A small contrastive audio-text model, trained from scratch.
Training: normuon at rate 0.002, 6400 steps, batches of 256.
Rows from block 3 of the text encoder of a small contrastive audio-text model, named by matrix and row number. Rows with one number belong to one neuron. Each number is 500 + 50 x the weight over its row's rms, rounded and kept within 0 to 999. All counts start at 0. Numbers have three digits each.
After each neuron's rows are labels from the 100 texts, of 14848, where the neuron reaches its highest value: "fires on" is the input token at the peak. Only what is clearly more common there than usual is listed. The data: synthesised imitations of 52 everyday sounds, one a clip.
# fc1: MLP up (text_encoder.blocks.3.mlp.fc1.weight, 512x256), inputs 128-255
# fc2: MLP down (text_encoder.blocks.3.mlp.fc2.weight, 256x512, transposed), outputs 128-255

fc1.18:514510559438463483511474518513515521454514510455441408622570537473489515533397466462429492513439585575534516455478486455559503518521556529469465610489481423526454451531412516651487494416534473565522421533499517572435414490539504535390574595455519618496542461572525587504438474526454446484517459406508503401493622497459438563517585490536466557511507506501524522542530464510458440525502
fc2.18:444582481513579533517581489495509430559461640531480536501424388491476440520542501555498531461502413487567518510485430590474553517543540446437468456456537435550589615499530576465436521655513478519562534505498509593497577504536564474532482491507407522488519528443491548449592537444573552498474619566446553504435380491534589443459469442550495460561455496488480399465487496500419498434521
fires on: "with"

fc1.217:557518438467464525447518465477556533502526560418497500487487495554529501450499476426565463565400495574519460594472493558545553541596537586506543486432531472491421438648534551436473606439485489495480455499522500548397542429526514459481565449536451502528504482423551468399412444556473521488514527475476493486494546431574469421423490494436389529437444522473581624533397449541436454640444
fc2.217:620509506475533535550516436547432586515427407478439500523597501478463522566465516438466458491498603541525538553518570509437512520527539554517546491495523480422487490554573537445596479485485563418451505430523472478506469422496523331440500558472558463442467534477450512413547557510492476363386447505526557553534529462412535515386445407559545481536500510613534526472480580500498559536504
fires on: "muffled"

fc1.100:449409471534501518465471592490589471478495483506476538597449434490500529597537561508427527467566574515505469487485556554470484481533421456455582544546428543472510591509463465434482447479493444550457475467469487545543486509534530487474489579388539512576480532514556482563491402517492385537473550587428424492486491435482519481609454490398480449464541485474504580530511523564452529525475
fc2.100:479474472452518462469519562468554520469513504481494546453537490497439501489620417485506521499479512533505439555485497491450422537490597504465455487477548538474550508478501491411448519476456573516561483533446461534467511409464603436494447498645409513532449581488486536513490622437504493523457569496478510504387467474472611506565483480515484482569507462562498511585508524466552511564493
fires on: "white"; "noise"

fc1.234:514476525481549484480402519506484433427495478453438505499464502540477467536468427578474404557568505534540488373502533555478467591567474470595520538542457479473492588465427545503594487594470411538405488402476506553530541403440423541459506491547478449525453480562561487525486531514425459486460388594504575562551525496554584552557512472560518504460476575511422570483418546600545555580462
fc2.234:480519426507523582523574620487549598556501513541500478450546468498480504485538505490545491448586512574591533515449389532499481506572578439471466434505529534482557473441527522423504529506471443477525515473513451507485515625470556618560493483586322430462534493528505437451454478537506590460498414540452465553492432494518483575431581492470466446489572462406495475480579578486493476473520
fires on: "waves"; "white"; "with"; "cleaner"

fc1.182:510526485568381547370420530479473493517493530590414552549475397493520492498508440446415428544488468457584483433574483475463494560482507474536483488551423575524413467507518484511466479515440554535468466604519485519561497552379477512602518384423416562497590470481519468496497510467443501541518482474510428551475471557497499569526521523520461468543561527480427413531478456522501494451465
fc2.182:444500483431516436553494526622536513463565439419559458569437578425464510494542428387592504581441458489559515510501470606550533541514529487498499487527500437442537591463541473464404525467546532569519510471507466500466585450528650520506483516529465530581469452522474497570493483519635553547461436449534462467523481518537442436502553512459503573465467494503581486484442507551493582522470
fires on: "in"; "a"

fc1.71:465519506434468487494467484532541331578528567474474503526457466583521464461512452517386544505490547542474495583432505560479500549520547546519514488530471511595421484529464612428441446461461553461532466443485479485430469511475562498478489484493556521477471422547524538430517572497587436450526528496477548533526561601492471561522585483539357532534536393533493598499480541442462465479498
fc2.71:500593458437550469557493466551615511498537500522534515466513416516543429535454539472512528473456598602547405529491493547496465442603583565494473503481532545460583544503495428403494457512601542482505492421459549491495522471523459432511457486553443524491513485590539494544506550520563529454543598471507451549393504412574405457445563513491582464491520450519357422502587469568485403468465
fires on: "rumble"

fc1.25:439578493621520572557488532524515443604495459503482578463426501417565508582506415473511476557591521526442547462531521442566500569546441522452505493539456544529492574529450445517505502505491470466484536421390432455478456541526548481385529477454427490503461531567478590493582516552515389429594570439497464530522517509526538488444473478552486617516530572463452544506472536544523424517454
fc2.25:549504491481573499546643543483646487438574487501566543475490471477482522451499397580487482526641424525477549503431573463459440496457517459452510480539477511524551527480510512535523462621498544414524503523497541500518586550620514547510573451474511461445526464503529541468497495533621447530534480515429482409480490522454461484437532520567445630538482572543556549547514494529397411494462
fires on: "clipped"; "<end>"; "waves"; "thin"

fc1.379:418474455385415518501480406515491516456514613460482507535461480494500579527518456468481511448598484612433501469505464505403485481483490507586456487446533483443506489490432545422433532533611554527506543534480459517514494482593554401476522493467525474578566437578502572469380574447482486597393398507540522464487476539525577475485480526421500465559517489541630561447437473496480476532468
fc2.379:554523489501482540469501586429539457488431508489452514411528440466620509466543552548466473440523467455510521475465525494515524495444449558476447464559514457516441504493532503569533472652562461499556555450578488403476505452503474458539564574490501504463502553427502436501568534512508521543550471565445512591472484484504548496591518475506374498467530486431469537517555429409513427560510
fires on: "with"; "croaking"

fc1.298:546486466452513452504536484523594541481461468534452561547523521527596506517478513525549423461399463584484492462476579486424590521527530417570472548473438509531428553553571424563487421442505543614519510521504458571591425466514527473439530448620480542572496512439568483495461468540487442380456471587507509514500611544480467492487604452514501531472450415531483489492513468552474496509563
fc2.298:546508533513560488469464468507441542426408495494538413469505421427517530501591478554506533558534598434451428444448395520619537480533490556585519443421435536421502489520416445555532552541517567439521446624594549478500500480492427503511482510382519456418499501441499427478485559456514521611513511508477624559457424480529631473480510421463495508494507446487493542483528461493518577514582
fires on: "muffled"; "ball"

fc1.97:449514513494514484550496501502612467351541389466514494487477431521483599468422532522579505459536561534443501477467501414471541532517615463431452543497524517503538535608426524445492525484543511529444502426508530569461500456561552462492457480516498563493535456523496502496514521506622455417418426494475566519493595437496403615542507409510468483472571514521499498555574537501518430518508
fc2.97:537530525485644552466520525495530563552478582570518515509496497532471414453500507555448553567459564346467522531584548494589545479535431473357469590484487460491507418419579565513604512506510488484490539521435448526468576458484505431477513510427415471537566503545466550546538483442479471487505475497432526456445453608513585492477550501549449470473459501482516432504522454541434480518510
fires on: "waves"; "in"; "cleaner"; "white"

fc1.22:475509489565446461457479452486488444575438609455434454492486490463534392479505506422528510605451475630554521448446496548569484483394530507519560464506462525625428479538587471624508522451499508512496610522406478488505519512509497506428458483493560555507500455491543472467414429532482518607466453545465526483589404470544449486491470562472452514427460490482446470537519523510534466559508
fc2.22:498467539453436504502410582547480543463615458494464499580525489498484434517413554455626482499454539390474524514473537549581467532531553532448553525528473487540468503442554470512447528597510530498577572487451479640485549464496408468454550551479451488560446581410493469471535430545516487502505543557532481352397525472517551525524449484431562487588484434590406464503540506455556551516452
fires on: "clipped"

fc1.111:496509457452586549501518501382594502532430486490495573440504457424496542440665430543515552572516495514476512530484549506490504429465548530566497461492475612551533493549446435519501517562417469481526508486448402472522432496478485475471466461523586497511561434629493524398544395540555414571496469529459474514548507451506533475431455536564403504503458600543510480465463484500529489647536
fc2.111:516591503416529505539552589472458518519600473579559473525441503484409541500541478454501480501472542456483565492475523539583537537416493507414447543555424493495503549497559420497521452569480463429464477402417589487479497497472418514509600466419455487580512492520565412444508578558492510536483507410499531437462498401469440478492579472490416445470557475473475461539540401491488477518508
fires on: "clipped"

fc1.296:513547437549477503494526439478481515476491508557441551477468506497451482405474481465579492544532520479510512441498475489419497524538573514617462435420509411405566554395419472512572526489486395517534573466530510512494495538489536504544543485471521598533549542649463428478507536494518467524503527552456534594564510434559517497487477527553526454465506436490523445512506498542539548535499
fc2.296:516448535470395466544512537477538525475498489475521472482635478438458597553489423426564630486508488491404541523480570451493483518458447526460503479488473542570484378474571599426454493464529433435520408595483415428547554509492506549531421524477502531512495417373450552507552470528585517498600625525557496476470496554560553465400502481439469499550463504479512538494525528495541553442578
fires on: "with"

fc1.53:486510434426539551494427486420483446464513617492518591469479438435490478460497540456496441502484532506437487641449455524524504591579547544547515369489493546543422536431505539445493577418580538508491567524519508435540506478474509568471472453500369560522488462477428529561549502436477509567563487457548472504572561511481500486520395530540471469466577604491473496432540523617488610557557
fc2.53:452485541554592524491581517431463426435457481535597505542475513470500477595467511571485447548454555558544526578457428534460480477595496578453454474497462554568494595515457527561607512530516558496480551422510556514611394500486415490504457532434504580458505500447569511571567510482470461486498474492613487481485430474558509388464513478438528496510531550504505377448540505476408500465560
fires on: "a"

fc1.291:474545513532564545514454481465453506476529533444461487523511494519526491576462406511584466502403408609610438523450555531537543458464461616486427491471494569453499543437509531460496562491446417485505465516389562534522549522591503499424501505469496472486492480496586433536454502480565472578569467530440424539521480521477531440531451491449447541552486572499422449493542412613446496500518
fc2.291:540490467533523549516513676485508488612500426480498447516455460439481541456509480485576507533518487470562516538519445594591502585530453480641447494591503400474535546460529491522492497576525512374548485493435545449557453465413465591539521429578482478449514447485535443479564550440459524474515479500565530567459552474512454471553508480485522468452505452478522424496548542488550452520470
fires on: "waves"; "vacuum"

fc1.395:451455425473487530461591474528601528385395476499470512504554492428513535461501541436485450429519451524485489407495426527455539522634531473539453433511446587552413412480521486610545460458384518514471556468518491487470475462569549483585559490367532469426506540591443565571511667451570536531512648483473554479472478524512507543531456515550538512550513644488487441488548589546453462511469
fc2.395:519471486482467422469506414536554536464509609487451605525590513438480503497548572463540560451475455615647636513495447520487497507443510464476531524506540498507481548543437500533543434537494453498466517445540519477430502528478478538564486465511496494419525551508428554479575488556540466482484551499564528549457576563540536491540516526640496470477595493468440476521514531432491548499483
fires on: "quiet"

fc1.208:464457524488561552461575467487566462461452514530444490499505402482476488477543546381549473419514523633583478431512460572446568456685528454543447454482437545513353387474515507574476439534487629611432506483540498479481532447493533441561541504395532543528526494530486587559453510478533516548517538483500523513425555541506440451497496538555442561533546558496473478490560568505495461499467
fc2.208:498475450597480377493538413519525501514518586538537492510587520430455583521503512456440473488526538501571672451463442470426479552454493499452466537452569526553487486529498436612534451490440482515535547486507527478509430570504441459460419519535479456526422419510439540523541506485533497399475600464509532463413524564484547515572517508537438490449523509504482431514527552387464486499523
fires on: "quiet"; "<end>"

fc1.105:465507543538490418539443470466494570457445480425419474456533472477590487471579488495497499427409602539500429532544516520433457608481601423444472465412525561529481545537440471457528520518588491493560472525506435519490437524620437476558473431401539444522520471441542418534448452582418510488540489508530457418486497574588490540526553481400490522619375469422466454400434506529503484520506
fc2.105:478495468510420508630418526558562497531469593466499518512519480515495579468572577526576411529509477529557581536482444587542569481551480408560484433510500430545472522570544539496438496573492508558597546555441491440528535456387487453545484531485535454611525451583514444526513463593535540659523478535491416557477426429421590513480513557550458546443535436551543573480462492454363519456333
fires on: "engine"; "water"; "stream"

fc1.186:450538498392531482638562468509485532535525610444425500540539488533543504460462600508440532525483461495542437485380484545510564418535480498457477418442521492531603473536409566441462527450479517523577518582420499481537388532558435560528465484490536488505549552500419527476499470452501460501541479453508554555605507473504518447466481462498456520529533536432467444538500530584447464546527
fc2.186:438510494479514494412456586465373456495432466613489459486495451490506466492538443459470486442642442482637502422470547490462614594424512493423508508455546455491551504534532497514462502535531477325533504423486506554480515499450441495522569475424503499547467535423489548458511497495580598493528484529569513522511514490473447516500550522591390481494463566569474447495519546506608566474485
fires on: "clipped"; "a"; "room"

fc1.412:555475506488479483495409448508462417535509552542491505518459480528453555514550606509492561504530633486453509544396474485484541480473516487518389498430628483497531419543500471519514547620504521530627433543433522503505441570630538532584597572508505528625540546449407519485461529543557555392525491508512542469508489516458491411537526429421451449550497480597454466375547487507519486456529
fc2.412:457466524584470447539524531482467492541456506555523458420495470475482500460585460482527503387511402565505484492557586553501503480533459482426429538471455470661515498460515445508565518507471522427529445552525397528461546387498457572511449519538506434452523508544397465570499485592530487586473574474520561509430492533508428513571547473516450600467514471459478534445563519481543472555448
fires on: "rumble"; "in"

fc1.17:531473522400489506493534478545450459548519569449494442613492502580510558503536442515448414523467510489528467457438578477461472566491488462604477486431490520476621529476458496468550505560430441386462560563442529596542506458528488549639496508511494546466465455534561445621418500613560517513573658453516476560469514451447508551536455446484530490580461500470515530534561423532526535534402
fc2.17:550468553518526549535456510517572421467544428497495567547552522548460532362523411500447476515452431531465469493514456491497505485449542537490568416562464430549490447535536581494512548532468480424588509520401545524603496420499476580442500554566570460506482560435528481512565476497539425462583487564539536457467498503515451462494537465515472543507479512516460538573441479515420536494619
fires on: "white"; "noise"; "pink"

fc1.39:449442525509574545464429549528568557494526532563550507452474423417456502506615466514525534497537482515577474505478477533555595489565502496522425435560431457486605588489526495565501446506481472526511431519433529531531459493499467382629515512404514465537500495496474524420506506495503535502437459451520471529573467437430521447485462511464592458433633424507457495417534503472416547522528
fc2.39:625555465460462585477484494488560572518541439404444455488512550528472514506518393510452405466515564556622468472523488500429385521436442501540472443519535560585475421442516517400567529470500566364489490459454499560549505460435493583460473482548504449486498480555537548501601476549510447517536626446559569521427454418485480498421419483479565548520532469473462488446592410481476437576502
fires on: "white"; "with"; "noise"; "vacuum"

fc1.335:478476493477543481457501421495587591408522526500467495477489485595632568486515500533496496448411478627565502406530523619515518514596478454483432515481510436468523485483491455484534493533426539522428442589555590589570528389584516515484521468496515505505562498503552516529590455492486548523545459511491538555528483479463458439555442545588513509532501459459433486477492475531525532474491
fc2.335:573518535432523518418367499465564543550477418455531491566465432492500418518470454533467582488535426505485492455449563474591514419370504536460563533567492521468528464551487483559435460490514527541584420430436527405479543559352559458429504536422515489509482574518491486519401508490485489545514494521477538426513476441533620568485506545427460532528553577452516435482456468517388505499416
fires on: "engine"

fc1.231:424494441376409470512501438523513518512603495485576515539461513398519487563498494407505474577409507571623559429531475501513551550546464477420389576554391496554469510498480554515483464503517454473523505458482449509494499537421385430575628524478662469532502442488492557560456511459472462554500454467545398523509455510472491556454543514470555535535616578424506501491478522497488466466552
fc2.231:596538459568467550509477420444492494470518481474467522475525470560507508479463440386491421538640449477574502517432493492586563526469519468484456502515543516569525612472450540492545519524461430540527420476419465564491562526546427502535531507540480496527372521599504484441462473464562543515508483473529423559471493575609492460487498438551465552586502441577520458401549462477489563510539
fires on: "slam"

fc1.260:495504507541469409513425436560550472489521517500393425454507511438531578545484498490436449564494515439572557504550427521423547473530516495501563483456516509532411554395458489564401516481432540526460492444554464508519577448548472557581449498463444553520487445541579484510533548489575475499630557479525515476581464530488514508401493473523496508663529534546429526467478472450548480566549
fc2.260:483463487471433507478529522534512524501434398550525444532411556561507566538445514471544544531495475467460511556421410458580425491486519452512509454452453546460550509552498461539499473384513542534507599538462508500513522466470510417470501531527480526443511489528556463561447440509540476502402450467476502470582467466512521508517566465504460546470473483487522648462503521441579464446464
fires on: "in"

fc1.414:507516421478527472561530484611547585460532472446507460400441569500511555378507528534485544464536508509482498500402502668465460457496492426490490444389481469508524477455506541539521516485481558446508533518557514545529377513572492525580586449490503496454581523489397501496536561538607472525490473486416544435408546470446533427452497503582550544476536484476389381443431548518517442490512
fc2.414:597417479507546516442379486549526496539397566468540504579515500511466547565464490509510415427529470459529517535489568476554503471501510488475446527459450522536546517500431469554492441558558556424491484525464464402515573391506473480523468519469475465467473430543541568550494458568449512504571450534481496500548478571468493466589493477457601560525424401496478497447500461440552543537507
fires on: "quiet"

fc1.92:511521471500529508488515480537487522477451494474456355521538468503497480543477507514527502488494432549526489555476512486524487468442511669591452487577443437401510551467467485486507499511452523510512454503523495639543475525546391490551510528423532550513567518503522471482485442466536429499418463519469472548522490566463474528548416458501418488503509462460505507467594472601409423478520
fc2.92:488514481472517543439575459561523537509561408479463475415531546446517424512590499486500549519471558509481576494541387526461487481502480500509555645489477518528489483557480468513459472569501397413521561503529552432514420507487486503484489453484560580508401441431564575453511535497383481562449532509547618542394498501493607546475507513651586525420516531491505515459498512482525453596415
fires on: "white"; "rain"; "with"; "vacuum"

fc1.101:474528504591520514529511485507497456492383539503433530544488511466512439485539515570531495444430483445480443490492545487555514584446563477471507556476441403397558490432522514647482462459431519528473593487535517475556481496508479424434492587457446423600472475520574456508446509566555472539493494416436500525448489451516494520529567514490559502504522630451624622505500382456459462490505
fc2.101:442478469508557534539650547524550468564504510473525455492482481490529519469583452511532510518472417595543525609481499555463431452552457492502467502548561474533484553542421498513599587466538527495545458515514526492510501515431485545466479433561588519472511488557504408392497424508497432454486503466413554479553461494495506542423478478498445541521504470434454421476499482574514541510517
fires on: "with"; "waves"; "white"; "noise"

fc1.332:476515485448431482560493532515556517523425463514508444552556587469486460537405477505537494452530481558588453458575568514528509463517586568462545483454389450439562609542482518460506536570507500454528505531510450553582482481461611475507464501525470378502498502446542471507509553457683511535435542551455471467501481444518420492483470460480373431541540542600424587536486645462593550495548
fc2.332:555515439537567551424543505437476482563434520539465490501611474639568531552544491531579471503508525553488524538603478382485630514540470464518510502604549517516462525399459503546563484407395538531596415477474508537518544415407504533529539511545510409453481514370518514472561503468463547427425553538503477554459423503490515575535551425490506559526453513527494495436515472419514457508477
fires on: "in"; "a"; "room"

fc1.472:507495430457537527486513461460450510557460509537497521482581553492485500407489538483371541575576532538529508414480484476523557507388579501463478479550472492508432478357495534533469571500403580545433487453545468583590555495465465482609651460490545519492407411538483548580463482501531371522559561477487553499466444499602543591557562521481430462532549459445509554430516505504491522487500
fc2.472:499517453562480524480535533490490432481573452523487589425537493446560434525573449528525462404562550474463487534489485439537494533495549507428454616514529490435447506516498423529540482416502517580547483521435461488515565516494426594623517429470488477423503550585497602581413439516481555473436473530399557446461436414541535395484520535506562469455487408501410453448510524375475468453488
fires on: "slam"

fc1.467:510477500501481483455421427535500538538463529533508616444483430453557458418540527503484465505421429568533515417479441535401441461483478449522466536476405564569625556454509440534474574466431452422453551591540547517550541598434551448528474489475457404497499478516373543400543495526483509484503554489599481510447490474481520538484494446514479463481515540478485503533400473587505478516537
fc2.467:430533497587470576483546543644486418573514439497487456503511528623439452478556428530512537487487462508525494501543499545492506591477495555452504519509471536588509562545529451495487457434509540498417586431527516514570536448479470525517523459458521407584499488501576522532551519524503522507541501453485498492446427570476550476564487487512542594565426482565468561483590505466585527533515
fires on: "quiet"

fc1.36:447468441468524548504585466516423486429575453498519419521468508444469508505503542478490482504466414548580463590532469572481580599496513536587458484496469439531555496520500449494461580543520415476560617505554492589468621539517441451586560513479522605471478421483449474564488521586598466485424595468515449488597478449396373559509522423483546507510441476559518585534480449460483478464432
fc2.36:505519572470513488507520473470559509541562554575593554510561474398515455542541529489569511508549483536607506517540509564453400588477442595532522440491448534477588497424489506398514509452473535511524468501501497499526451462487460482439555551532450527525437456454519431444475482519484432420541569491577599473529455436511584493512536500555531420467490509448513460459504448549582405514554
fires on: "slam"; "white"

fc1.336:526502423465514532463492452561562502531500518533502527529472483404492547547464563453460428545418508556533582478525459515438447506484572471480533522487473522518467599466474448591373579387550476568519510481413443434509432497398443488489501533497573467533424401540529444441534515445506442419409445522505557516467442490576489548551508491543404540574481557405475512534536620486521502403506
fc2.336:516463485511451531548514422435552430507477493474587503389556500526494573563485560521490475499476531513508517492530413523495488630401547471494462485428548393433484576416537535412582475467550493527480430461483480534613538491417537585506515536514492534465465497538501494433479450477568498473449464574594458529507427488524598505475535505449540535506459502574555487500433451499500509538487
fires on: "a"; "fire"

fc1.98:480429576541499474483429532577526499481499527492414505482483476453398434471539520463481579493481484553568528457478509514497585600453566435474434505581431519510549550529472470486535431473510531592575480426532554399533445425514542450505547523600536473563520542545427452506534543530474441536343505475560540453471509526436453597504515516490585475540471457401481469424458439409544463519531
fc2.98:501543497459469628613455540496436477511506419562505477507503486520587507464431472469467477533535486593594452578448518497485425471408555490536632430502526591509443492495408409513504485448571438458477396487477494502491443418503475567604480491425495551542491505494554485528568409466539452489481559474525442521463543429495550500507476468490628418431547537450522434486477596451511501531627
fires on: "white"; "engine"; "vacuum"

fc1.78:495449476530499502542538559413558494568500500450486539537544551429538444368423441494483437411432523548515466385393541542457461419495501567459479599483467510527507531522572523452453491539535506434488578447542511528512465441553492332593469484503439452573590527552514484570466459448551577597472486463529500487536408552410522444573493570428499500524456537397548509509528525482489600453455
fc2.78:502535486521531480469555664535531511553527459507549465467470519449557483440429483507482435400515445461526390542605508556491498480505568548529542508463588523446387410464556522481438474569528513480449483473452445492497352600540550522538442485469542486436620544566586536519407460516452397570395460512463573463505437519500467559557524477482497477473630460555476529460366517509446510548487
fires on: "slam"; "clipped"

fc1.44:434506496567501425554451551567579474561405478381521499555511460504523527461454413604479440619507567554415502385458487467576517514513474437476565449481506605493451534478454463478503494520491454545538499459440492510514464494516525481522467503507467493476521559548487626492457454495477427431497507458482495548475429548499444518557546438445486546555576506342534410450606435619535465602522
fc2.44:460583547454600517477522448342569536542510526524449453482593453521597484547531467518438520553524471419477478411498520499535433530579489404575470487534433533537498516470481480478512515365451405520553521410509580510532499468549425554477466502469512515622571520447460523516495563510463451555540500482491512427539473589525528487464494552543445524492534553466529508512519543561608434556492
fires on: "waves"; "a"; "white"

fc1.275:488483433439493490567477448516522512538564378349459380563572442435399540545470556510481464466481438527385486607568487490407561461472482610503559513519497528529517421499500525481505504495531476479548480534344448545482422527543475494431499513426443565560475529514449541578600428445539443525571516557535488483492535434486467528505460496525406513460438528551485513524541539536493472539525
fc2.275:519550508481409530402468490540580457498451492468418545514478497516468509478521428488520519625484498532452527492471500543490554528450559514535477442410456491525552425495590642522484425557472471556430554580475501410541535497556465593495454568608427484481527490532487565464420508424444519592505535570579519519370600553513497464496549453509517528494434449597492400470495522446570506548502
fires on: "waves"; "rain"

fc1.232:581403496369505533516494470554567497529469468422491419505495608536569471502492548514438511427555527640485450531512504522538526515542497501494499497501412564486541477471498525515496478496512487484510540587503533467514473550461549527521596447512464509542561521436501508513422447571511510442430480524491449449441526532534350500460489547451455477494477463554470488488454603462601449452529
fc2.232:567570488453561513510444570480483541493542411480508522497558431578498443537464490549562508518593453453464487491497405555504429480490443542490526490448599521478577600569505520517506497450374495489508419580501530496478444521538549465537485455470518468384500505434567491435415430449530505523561499524536533487493528447507462537540462430482512483360398528577518475436541644455540473483423
fires on: "in"; "a"; "reverberant"

fc1.172:497543513427484427509504405462584477458529494532537510507527559547581562433457509491506550449468514499562600416524499403525507529428525406460429536414512465514528539512500566550485547571535461498454480485516478490448547445367413499458491505499454545478518418614537485518424520511525461552393425499450510491477418419476514561462518506455566452511479487433492534523514492449489470505477
fc2.172:513550484548497479456524554494486554456534492413484506447484483430519480573440470497427542595514504529537461553488488493429530527563489428460430485554471359522374434490588532521491485555477518491429558534545459472571546628505421532529569559531423516554493533516475543482477547524478426377488483513512522545544462596524544461510536546457484535560457561530524459440505516594550477539551
fires on: "white"; "noise"; "a"

fc1.250:461527466519487492593421451535487496384478560526422507499546534541569394519561475533502563571478480449466519538553539488519538544467517463515565431440443523469518486523551531489476558485565508526483611495609473517520515559541400510371501547505475448554487520413488549526527507549545467407516464471486527519517445542644488568501533469490549448626528490445437460532491573432472510406476
fc2.250:535457469481510556430568589366377424447509594454549463549568542563466434473491491438502585520553518496498602437478527456468500473553542522520585551479554491486521509513451475462374489579554501605505426469470523483521486484383454469506479518466588518421519460474452467564541532551473421535511468438556466488544408453454489533557421571469417566499449532534471494441530422523450569486408
fires on: "a"; "car"

fc1.394:570546380409585442527464550567476483486405501432397490457504492427465594415610469502474563461518524380502470486558492555462454524528576461417495459451422533563571465395475529533566502501545586454502450595524520541466554489511448568457394446619547428442548616472537549463506512468629595428522504505511437461528450485473533515509435545472395515466439472517513588519473474518517477472440
fc2.394:397421529591578474575465585577500476420441553497489535511600528546494498538506510520528508498552524584480456629532522509543541502502469548392488552531527417425509472482486466474561577502544466544565576467577487479469477444464540525438475548425549548459451589474431468500464484570395532472526470462542438562519403515483619472539553518433583507472492493466534464494489584411454564447528
fires on: "a"; "car"

fc1.228:494496499413567526510517415457486519474519501479514524408476426520546391459413524446459469407529556493519516402579499489551517655512507537500503485489379601522482526453540547639503588516572445426621506486461519579480531466422572508510479430431518517476536448470522483549612556512497504527562486534516465613518484562452482534514452507541456442516508463458396518530523533509580507515443
fc2.228:474503479471561515488502502510530464447490467464413544528500469588419604585566427483603491561533519476433490576460489434514459529477495490564497416472420541517584465533576451551455562434496561518517465555528501493531431442503625503511440462405534474493496527492544450409459429531447520459472478572539417481511570452469454544463532488433505463421519484570638590508533528531550425545477
fires on: "in"; "a"; "room"; "reverberant"

fc1.389:490487494525448543423383512441483466439471609446556481502471537507532498512523452451542519523438445604525431406501490544607456618513486555481499547506510503579394549475499552540485440538470431522569484473476463469441536503476525477459422481574527515542473426453428580425465491511415464490437468478431550479527504521541459527609465471558445548548508434567540429497575484544517472500605
fc2.389:442495485507462537594497529500515506414509470526608543455508484418420568417463520447579493568494397563521489485422500461415504499372521577471420546472562518447429548444546489518460547513615491441591531509452446458473417435423501549491499414459524507502564551408560526505506458484548558446485511516503476538548498527511478472492508552551542521427436489568462398444587517516555563523519
fires on: "with"; "hum"

fc1.440:453427481502498431557533514488493487544505643557510530459560434472495534464525456514488545557535528535427511421485519472468501526594596555492457439506507451606583477550526382532469518591516585480463471475425503536478384514478478472446431550454512465507568524556548464490517497494532441463538529595406449453496518509422529562426468485572445544534515572481468417513449512530520378562479
fc2.440:491514432455394592501456490477509513524466528600525504462445552496476501581529470484549542380500467544505536498543538495551509527564489448421433471541414569568502453479436542396472483513513516422584490490449454455453420493462543503542505553423496548451490558463523546520483554579561555520493551434508533501436536492535544483457585426562438413456403508495497435574535498498546388510437
fires on: "clipped"

fc1.52:527475566562452546443457486528435424494463470475550460499579505495648501521495525485524426560506548462530601527471521498476521562628476445479526551492552490475544520397445390418606472508511457511505512496488500531464524554511472521410476493530532529445511618414608488549460526570499545531560512500505419415497458434510570472427466467529473535464519535446492508644554489547454416498512
fc2.52:540522553483477452456613487518484487493427490466526444521531556465600495540484455545558515506498431475532515513441548462456455621609467531473450455548387535485534551446540526504531436512546469547503497505498538493542484481583472572454425517469445570422535511513414489504519496521472520532487431496447449506475564523456552563496474450450494511515536527522569541475485489629492458527398
fires on: "waves"; "with"; "a"

fc1.366:553370513532489421531429447553585519564483497524483416507528447506510530462592553457361582368486497480511422536499453511567541522506474515554509481422540463487518455545505496555524488567464469498532479420414471564531504525487556525475447493483444493543621473477500522492482483480577492474458468485506569466511429490458435469537518448457535457552523563410517516574423507431527413525588
fc2.366:528407528539429536473588476499496391487621588518564522426507491600469514370522478564486466450564472513493409504520554473516414498621477499523414465462616463501469426533519476517558506493498554534489435510495477560440517473542519551520496502531556507471524500392453377477400466493484505456501453451496528564493389555469460522532482550448534525526514500509442468529531437452568353467427
fires on: "a"